A small sound classifier, trained from scratch: activation relu, held-out accuracy 100%.
Rows from block 6, named by matrix and row number. Rows with one number belong to one neuron. Each number is 50 + 15 x the weight over its row's rms, rounded and kept within 0 to 99. All counts start at 0. After the name is the row's rms in percent of the matrix's.
# fc1: second MLP up (model.blocks.6.mlp.fc1.weight, 960x160), inputs 80-159
# fc2: second MLP down (model.blocks.6.mlp.fc2.weight, 160x960, transposed), outputs 80-159
fc1.49 089:66 33 44 56 45 30 55 50 35 38 54 55 64 63 43 77 62 43 58 62 63 53 23 51 53 48 56 65 13 60 81 80 44 36 65 64 41 42 35 41 51 52 56 19 30 32 38 43 58 22 40 49 59 63 34 56 74 41 68 47 30 43 30 63 38 44 53 48 40 52 33 36 67 81 68 52 65 63 65 48
fc1.50 109:76 50 43 39 09 75 32 58 71 70 37 34 52 31 49 78 39 58 49 56 59 33 64 78 60 51 54 35 65 26 50 51 54 41 54 58 34 47 60 65 62 67 64 69 59 57 51 35 38 59 69 50 72 29 49 55 27 51 51 61 41 76 35 29 48 59 48 64 56 51 53 48 38 45 53 55 70 51 32 12
fc1.51 104:68 44 36 50 37 54 50 75 56 40 22 52 22 51 49 59 40 33 49 32 54 33 55 64 49 52 51 48 27 27 46 71 47 42 51 40 44 51 56 63 58 58 52 38 43 56 31 47 31 58 52 85 22 55 75 25 59 41 76 72 30 50 77 63 31 49 40 74 55 72 43 59 35 77 52 63 28 70 55 51
fc1.52 106:50 45 34 49 42 40 32 50 55 42 60 50 40 46 48 48 35 49 52 73 20 51 57 44 42 33 49 39 57 65 35 62 55 64 47 61 37 51 67 58 41 74 12 43 74 55 29 52 58 69 53 67 41 49 86 34 39 42 50 64 40 53 57 73 38 36 59 60 66 46 49 62 58 66 69 30 51 32 36 48
fc1.53 088:50 30 55 48 62 40 55 66 53 47 39 23 59 44 22 27 61 38 66 43 31 44 56 85 47 35 54 54 63 42 51 77 53 60 58 49 56 24 34 33 57 46 49 65 71 29 30 67 19 52 66 71 74 47 45 58 62 63 24 50 45 52 66 26 52 54 44 59 70 55 55 57 25 28 65 65 34 46 67 01
fc1.54 117:49 49 58 34 47 40 33 63 55 52 42 60 73 45 56 61 57 62 56 52 59 45 19 51 78 50 55 59 31 40 52 54 50 38 85 56 42 56 36 38 70 63 54 37 56 50 78 40 39 50 76 23 44 71 55 80 63 40 61 82 31 32 35 62 74 34 49 65 50 37 46 30 84 48 48 71 29 33 27 54
fc1.55 097:65 34 47 66 43 68 40 18 60 44 65 54 62 52 35 51 51 33 35 53 52 34 41 35 39 23 67 52 45 54 57 26 30 35 55 42 49 61 59 35 96 37 85 47 47 46 38 53 55 37 24 58 74 41 32 50 65 50 34 49 43 58 37 66 58 48 49 56 19 56 58 16 23 53 62 21 35 35 52 76
fc1.56 090:71 60 47 44 50 64 42 80 63 53 38 45 46 53 73 34 43 67 54 60 54 62 55 60 50 77 82 67 57 52 51 42 61 60 56 50 30 84 43 68 50 41 42 29 52 36 41 42 53 75 48 69 54 65 66 53 50 16 74 42 41 68 56 57 15 52 78 59 50 63 54 39 54 35 51 65 52 59 54 61
fc1.57 121:63 40 75 45 50 43 40 52 71 28 53 58 50 33 71 45 59 83 53 78 74 47 53 41 67 30 10 36 41 59 57 20 40 44 53 44 27 65 47 49 60 59 68 35 29 64 50 35 57 59 58 69 40 43 73 34 67 72 73 61 43 40 58 58 19 48 48 28 60 37 57 59 56 74 68 32 34 64 57 74
fc1.58 096:61 37 33 23 48 69 51 50 44 65 30 46 26 29 40 51 69 69 71 59 23 38 56 82 76 66 62 28 31 37 76 57 49 38 42 25 45 02 41 62 72 56 57 50 35 34 16 74 33 47 44 64 55 67 41 43 36 21 48 43 69 60 45 73 42 69 37 36 53 55 70 64 65 50 74 71 27 63 46 34
fc1.59 111:88 58 23 21 60 49 56 67 37 16 32 35 60 55 42 49 43 33 56 46 38 49 15 70 48 58 33 32 32 29 57 73 20 60 60 31 52 46 65 42 24 73 59 08 56 62 51 60 63 49 46 46 36 34 36 62 24 37 48 54 34 35 54 43 45 58 40 69 50 33 33 49 30 48 49 48 61 43 66 48
fc1.60 104:46 45 53 42 11 72 26 33 35 49 42 61 34 51 58 64 26 57 31 63 58 56 30 11 58 41 47 33 58 57 40 72 60 22 52 39 44 63 26 47 41 44 34 53 57 60 46 46 66 30 47 43 65 50 55 33 68 39 67 41 32 50 35 80 20 43 30 45 55 49 56 59 22 78 53 52 45 38 45 80
fc1.61 125:52 62 41 47 59 68 45 52 53 40 38 27 23 45 75 55 61 40 82 71 50 33 40 71 27 35 39 31 70 73 73 44 35 56 58 89 51 30 62 58 41 49 60 37 60 67 34 28 62 60 39 44 66 72 46 77 46 58 80 49 56 40 59 72 24 33 66 51 54 70 40 71 38 79 52 51 55 55 49 54
fc1.62 105:42 32 65 44 41 38 34 23 29 36 27 51 61 51 57 55 35 44 42 50 73 60 31 49 66 52 38 45 77 44 32 49 50 38 41 66 54 32 38 44 56 45 49 38 60 50 59 49 19 83 58 73 36 39 46 44 55 56 81 43 51 51 43 50 52 62 46 46 65 23 45 46 64 38 52 72 49 79 20 47
fc1.63 108:42 36 25 62 51 61 43 60 47 66 67 39 66 71 56 53 39 59 48 40 53 36 60 31 48 50 59 49 45 68 47 39 67 63 39 42 44 48 32 45 32 85 81 40 49 49 31 32 68 60 43 29 80 65 42 57 41 51 80 48 34 33 42 62 68 46 48 50 57 66 59 17 25 56 55 67 32 55 47 26
fc1.64 089:37 56 35 50 51 54 46 30 58 59 57 22 69 71 54 51 67 46 33 64 50 48 82 61 39 61 46 69 64 34 52 56 48 79 69 78 70 60 81 76 44 79 24 37 37 59 58 55 67 50 46 71 47 49 54 60 45 49 63 68 71 44 19 54 48 36 52 52 54 51 33 57 54 21 59 48 58 35 48 37
fc1.65 100:59 67 46 57 09 65 66 42 24 62 69 52 66 52 66 82 26 44 49 39 53 40 40 68 11 74 48 56 32 64 76 57 45 77 67 82 47 70 86 64 54 42 44 41 53 62 31 11 48 48 34 64 51 74 53 80 69 56 57 31 63 43 38 57 57 40 52 62 45 72 57 39 65 40 44 48 60 53 61 75
fc1.66 104:73 69 39 83 57 60 44 39 31 58 08 54 28 45 47 64 40 57 77 45 43 44 31 56 56 59 36 68 63 58 44 45 38 58 31 60 56 44 56 65 41 49 57 28 53 41 29 42 45 49 68 78 46 50 36 34 65 26 49 57 58 47 55 45 53 36 56 59 79 37 61 70 66 48 41 59 28 51 55 47
fc1.67 119:98 36 56 43 64 60 47 39 54 29 52 63 56 68 66 64 27 44 58 44 23 43 39 40 34 46 32 47 42 62 50 44 28 28 79 48 40 77 39 60 62 22 51 45 64 57 45 50 48 57 38 51 59 43 44 40 44 68 48 44 30 81 51 51 32 01 45 87 62 43 40 42 39 76 57 39 69 61 35 55
fc1.68 084:53 65 58 70 53 38 43 49 55 45 90 55 51 56 33 40 54 57 54 64 24 30 26 35 46 39 48 51 59 34 53 62 49 32 64 79 40 50 33 53 68 55 75 30 53 61 51 37 57 42 54 54 15 65 34 50 52 52 62 59 31 35 74 61 35 25 64 47 48 40 37 36 59 72 47 44 67 49 23 32
fc2.49 095:29 44 77 49 50 42 41 56 35 64 46 58 65 77 53 18 45 69 32 53 53 72 57 45 56 62 42 37 63 53 45 27 41 36 45 63 40 37 57 34 34 42 60 67 62 19 82 54 33 47 55 87 59 23 53 46 54 62 33 59 54 51 67 37 56 35 55 63 39 47 38 65 83 46 21 36 53 57 16 78
fc2.50 110:48 51 49 51 53 40 72 36 23 52 52 53 74 45 50 42 41 48 38 71 66 64 33 51 66 81 67 56 31 32 49 29 39 94 63 33 72 67 75 52 59 35 61 51 60 47 48 53 73 65 32 45 50 51 78 56 55 55 45 52 45 41 33 37 28 38 63 62 28 71 76 33 51 48 10 43 68 59 58 64
fc2.51 111:39 35 54 57 77 66 21 62 53 40 51 58 78 13 60 29 60 43 32 44 53 86 54 65 53 34 52 77 26 49 31 24 58 48 35 56 60 36 50 72 50 64 71 58 50 67 35 76 29 31 28 55 57 76 90 31 48 64 51 31 44 28 35 30 60 32 47 58 61 35 76 67 49 61 57 37 38 41 54 49
fc2.52 103:68 54 20 43 26 55 64 39 62 47 48 64 61 57 40 45 42 43 59 20 41 70 38 55 58 51 78 40 59 50 17 49 45 27 66 20 67 54 21 38 44 39 67 49 53 64 36 52 60 10 44 47 54 76 38 40 75 47 38 28 46 45 35 60 37 47 41 44 28 53 69 54 52 73 49 47 44 77 45 48
fc2.53 096:45 78 67 55 44 36 42 28 49 60 64 59 35 42 73 41 44 46 41 71 59 56 38 40 53 39 53 49 39 33 40 58 43 39 52 54 41 49 74 69 61 44 70 43 60 70 53 24 95 64 35 39 60 79 46 67 39 58 66 55 55 27 25 30 53 57 52 44 72 26 52 60 60 38 72 84 47 42 40 67
fc2.54 113:51 45 36 49 22 43 46 61 36 74 63 56 68 50 30 50 50 39 48 29 29 01 57 40 27 69 69 54 75 23 48 49 44 61 39 35 51 42 47 34 31 54 35 76 41 56 44 64 49 14 62 63 62 48 60 45 50 56 33 41 53 53 45 75 40 63 33 27 48 52 59 64 35 66 38 50 47 40 53 39
fc2.55 101:31 41 50 39 69 41 35 60 45 58 49 41 43 65 35 42 45 65 66 50 39 81 59 71 49 65 45 53 52 43 55 60 49 48 23 54 35 64 46 60 20 62 24 61 17 35 34 63 35 65 39 65 63 47 43 21 41 46 57 37 47 38 54 61 46 53 28 48 32 54 54 43 60 67 59 48 40 77 53 33
fc2.56 094:51 60 70 80 43 37 59 39 41 27 62 59 56 43 43 69 42 26 42 45 41 21 61 33 32 41 47 33 42 42 57 35 38 55 48 35 31 42 41 47 30 51 41 22 66 51 62 34 42 55 65 40 41 35 49 40 46 66 40 43 56 55 62 64 66 36 24 39 43 47 46 39 33 50 32 51 49 32 45 31
fc2.57 103:63 33 62 34 33 69 55 20 42 36 63 48 27 47 52 83 63 47 43 48 46 55 36 40 56 34 76 54 61 34 61 35 45 95 72 53 55 73 49 36 36 64 36 41 63 67 69 39 54 54 57 38 64 59 56 33 32 68 68 81 53 48 46 46 71 58 58 48 77 34 31 61 47 25 41 41 10 35 52 73
fc2.58 098:67 68 48 57 45 39 60 65 81 27 36 24 28 54 51 70 50 33 51 37 64 52 52 38 47 57 50 80 65 29 41 50 45 62 57 33 51 83 53 37 59 37 55 30 27 71 49 59 48 62 43 49 46 27 60 47 41 48 68 60 35 20 52 35 43 60 67 36 15 40 39 47 73 59 53 39 52 52 36 59
fc2.59 095:47 59 53 39 41 53 64 26 73 27 61 42 40 51 29 37 26 48 55 57 55 38 52 43 52 95 81 55 25 59 53 56 40 28 41 69 57 70 56 57 37 35 55 31 35 49 55 60 04 41 33 52 41 26 71 65 60 48 69 37 60 53 41 61 52 45 60 26 31 62 59 43 24 81 57 69 37 44 31 58
fc2.60 095:41 63 48 37 53 64 49 82 79 70 46 50 68 42 61 46 59 60 47 36 31 63 76 52 44 55 86 63 72 38 32 57 16 72 45 62 46 34 41 34 44 41 37 32 55 54 32 26 63 05 65 51 58 78 61 73 47 22 34 45 40 56 56 41 77 70 59 48 30 39 54 43 40 34 58 47 70 54 34 37
fc2.61 118:56 60 50 44 78 56 52 59 72 23 19 60 75 62 42 51 61 54 71 32 36 38 43 46 29 54 58 46 27 79 30 44 36 47 41 51 67 34 82 66 53 33 57 39 54 66 39 52 19 49 54 45 40 59 41 35 47 44 64 60 44 49 68 70 61 70 81 62 71 57 65 59 93 73 58 77 35 30 43 53
fc2.62 116:55 46 49 56 50 27 18 56 33 65 37 32 41 39 50 32 46 22 44 51 33 27 69 43 41 68 56 60 45 51 15 53 37 66 49 38 30 39 29 48 49 66 76 59 28 21 22 45 48 58 19 34 50 30 40 74 41 41 44 68 50 33 56 57 49 43 60 62 63 59 59 15 33 59 43 73 49 49 53 47
fc2.63 109:26 53 74 50 84 44 59 47 53 33 58 42 58 50 49 55 42 34 63 81 54 38 35 75 42 37 71 31 41 65 55 37 29 49 25 38 45 87 53 43 62 29 74 65 40 58 60 70 58 37 68 39 29 39 52 46 57 55 57 55 50 64 46 36 34 28 57 66 35 48 42 59 43 46 61 44 63 21 62 61
fc2.64 086:29 33 43 44 49 49 44 54 55 52 60 70 02 49 50 49 23 26 58 33 54 64 21 23 83 55 58 56 56 79 62 57 43 41 33 37 42 19 69 52 59 78 48 84 39 38 37 53 72 38 69 44 49 35 45 60 57 32 41 27 41 63 56 61 61 55 87 41 60 40 61 58 57 65 35 46 49 46 58 44
fc2.65 097:32 44 36 55 63 59 36 67 74 54 30 52 36 53 32 54 52 45 52 74 54 62 68 55 77 51 68 43 51 62 59 47 43 31 40 55 78 59 50 42 65 42 55 55 33 38 56 46 49 61 52 78 57 29 40 54 85 66 52 88 55 41 73 68 38 42 76 12 50 44 34 32 42 67 42 64 34 52 44 42
fc2.66 097:54 61 68 48 33 68 48 19 64 50 43 24 57 28 52 56 65 66 72 68 55 91 44 23 33 45 28 37 48 31 56 61 43 47 73 60 64 68 86 50 36 53 43 59 25 20 61 28 39 42 13 40 63 57 32 57 40 39 46 49 31 43 37 64 15 59 37 46 12 40 44 39 53 19 64 49 54 34 54 45
fc2.67 108:51 33 54 59 64 61 65 37 56 36 67 20 45 58 59 52 75 54 43 67 39 33 35 28 59 77 39 63 69 45 36 50 58 28 67 61 22 34 25 39 72 26 62 35 53 42 49 39 49 44 45 57 39 68 57 32 54 58 67 83 56 72 40 27 49 18 20 51 60 60 59 57 24 45 46 51 47 64 37 49
fc2.68 092:69 66 44 46 32 67 33 51 53 65 44 29 54 42 63 45 30 28 44 60 63 27 50 69 47 45 58 54 54 33 24 55 48 69 44 63 61 46 18 52 53 47 47 44 50 56 79 42 27 58 94 66 45 53 54 39 27 46 37 60 91 51 53 47 33 70 44 47 55 50 51 28 73 45 51 43 45 61 64 83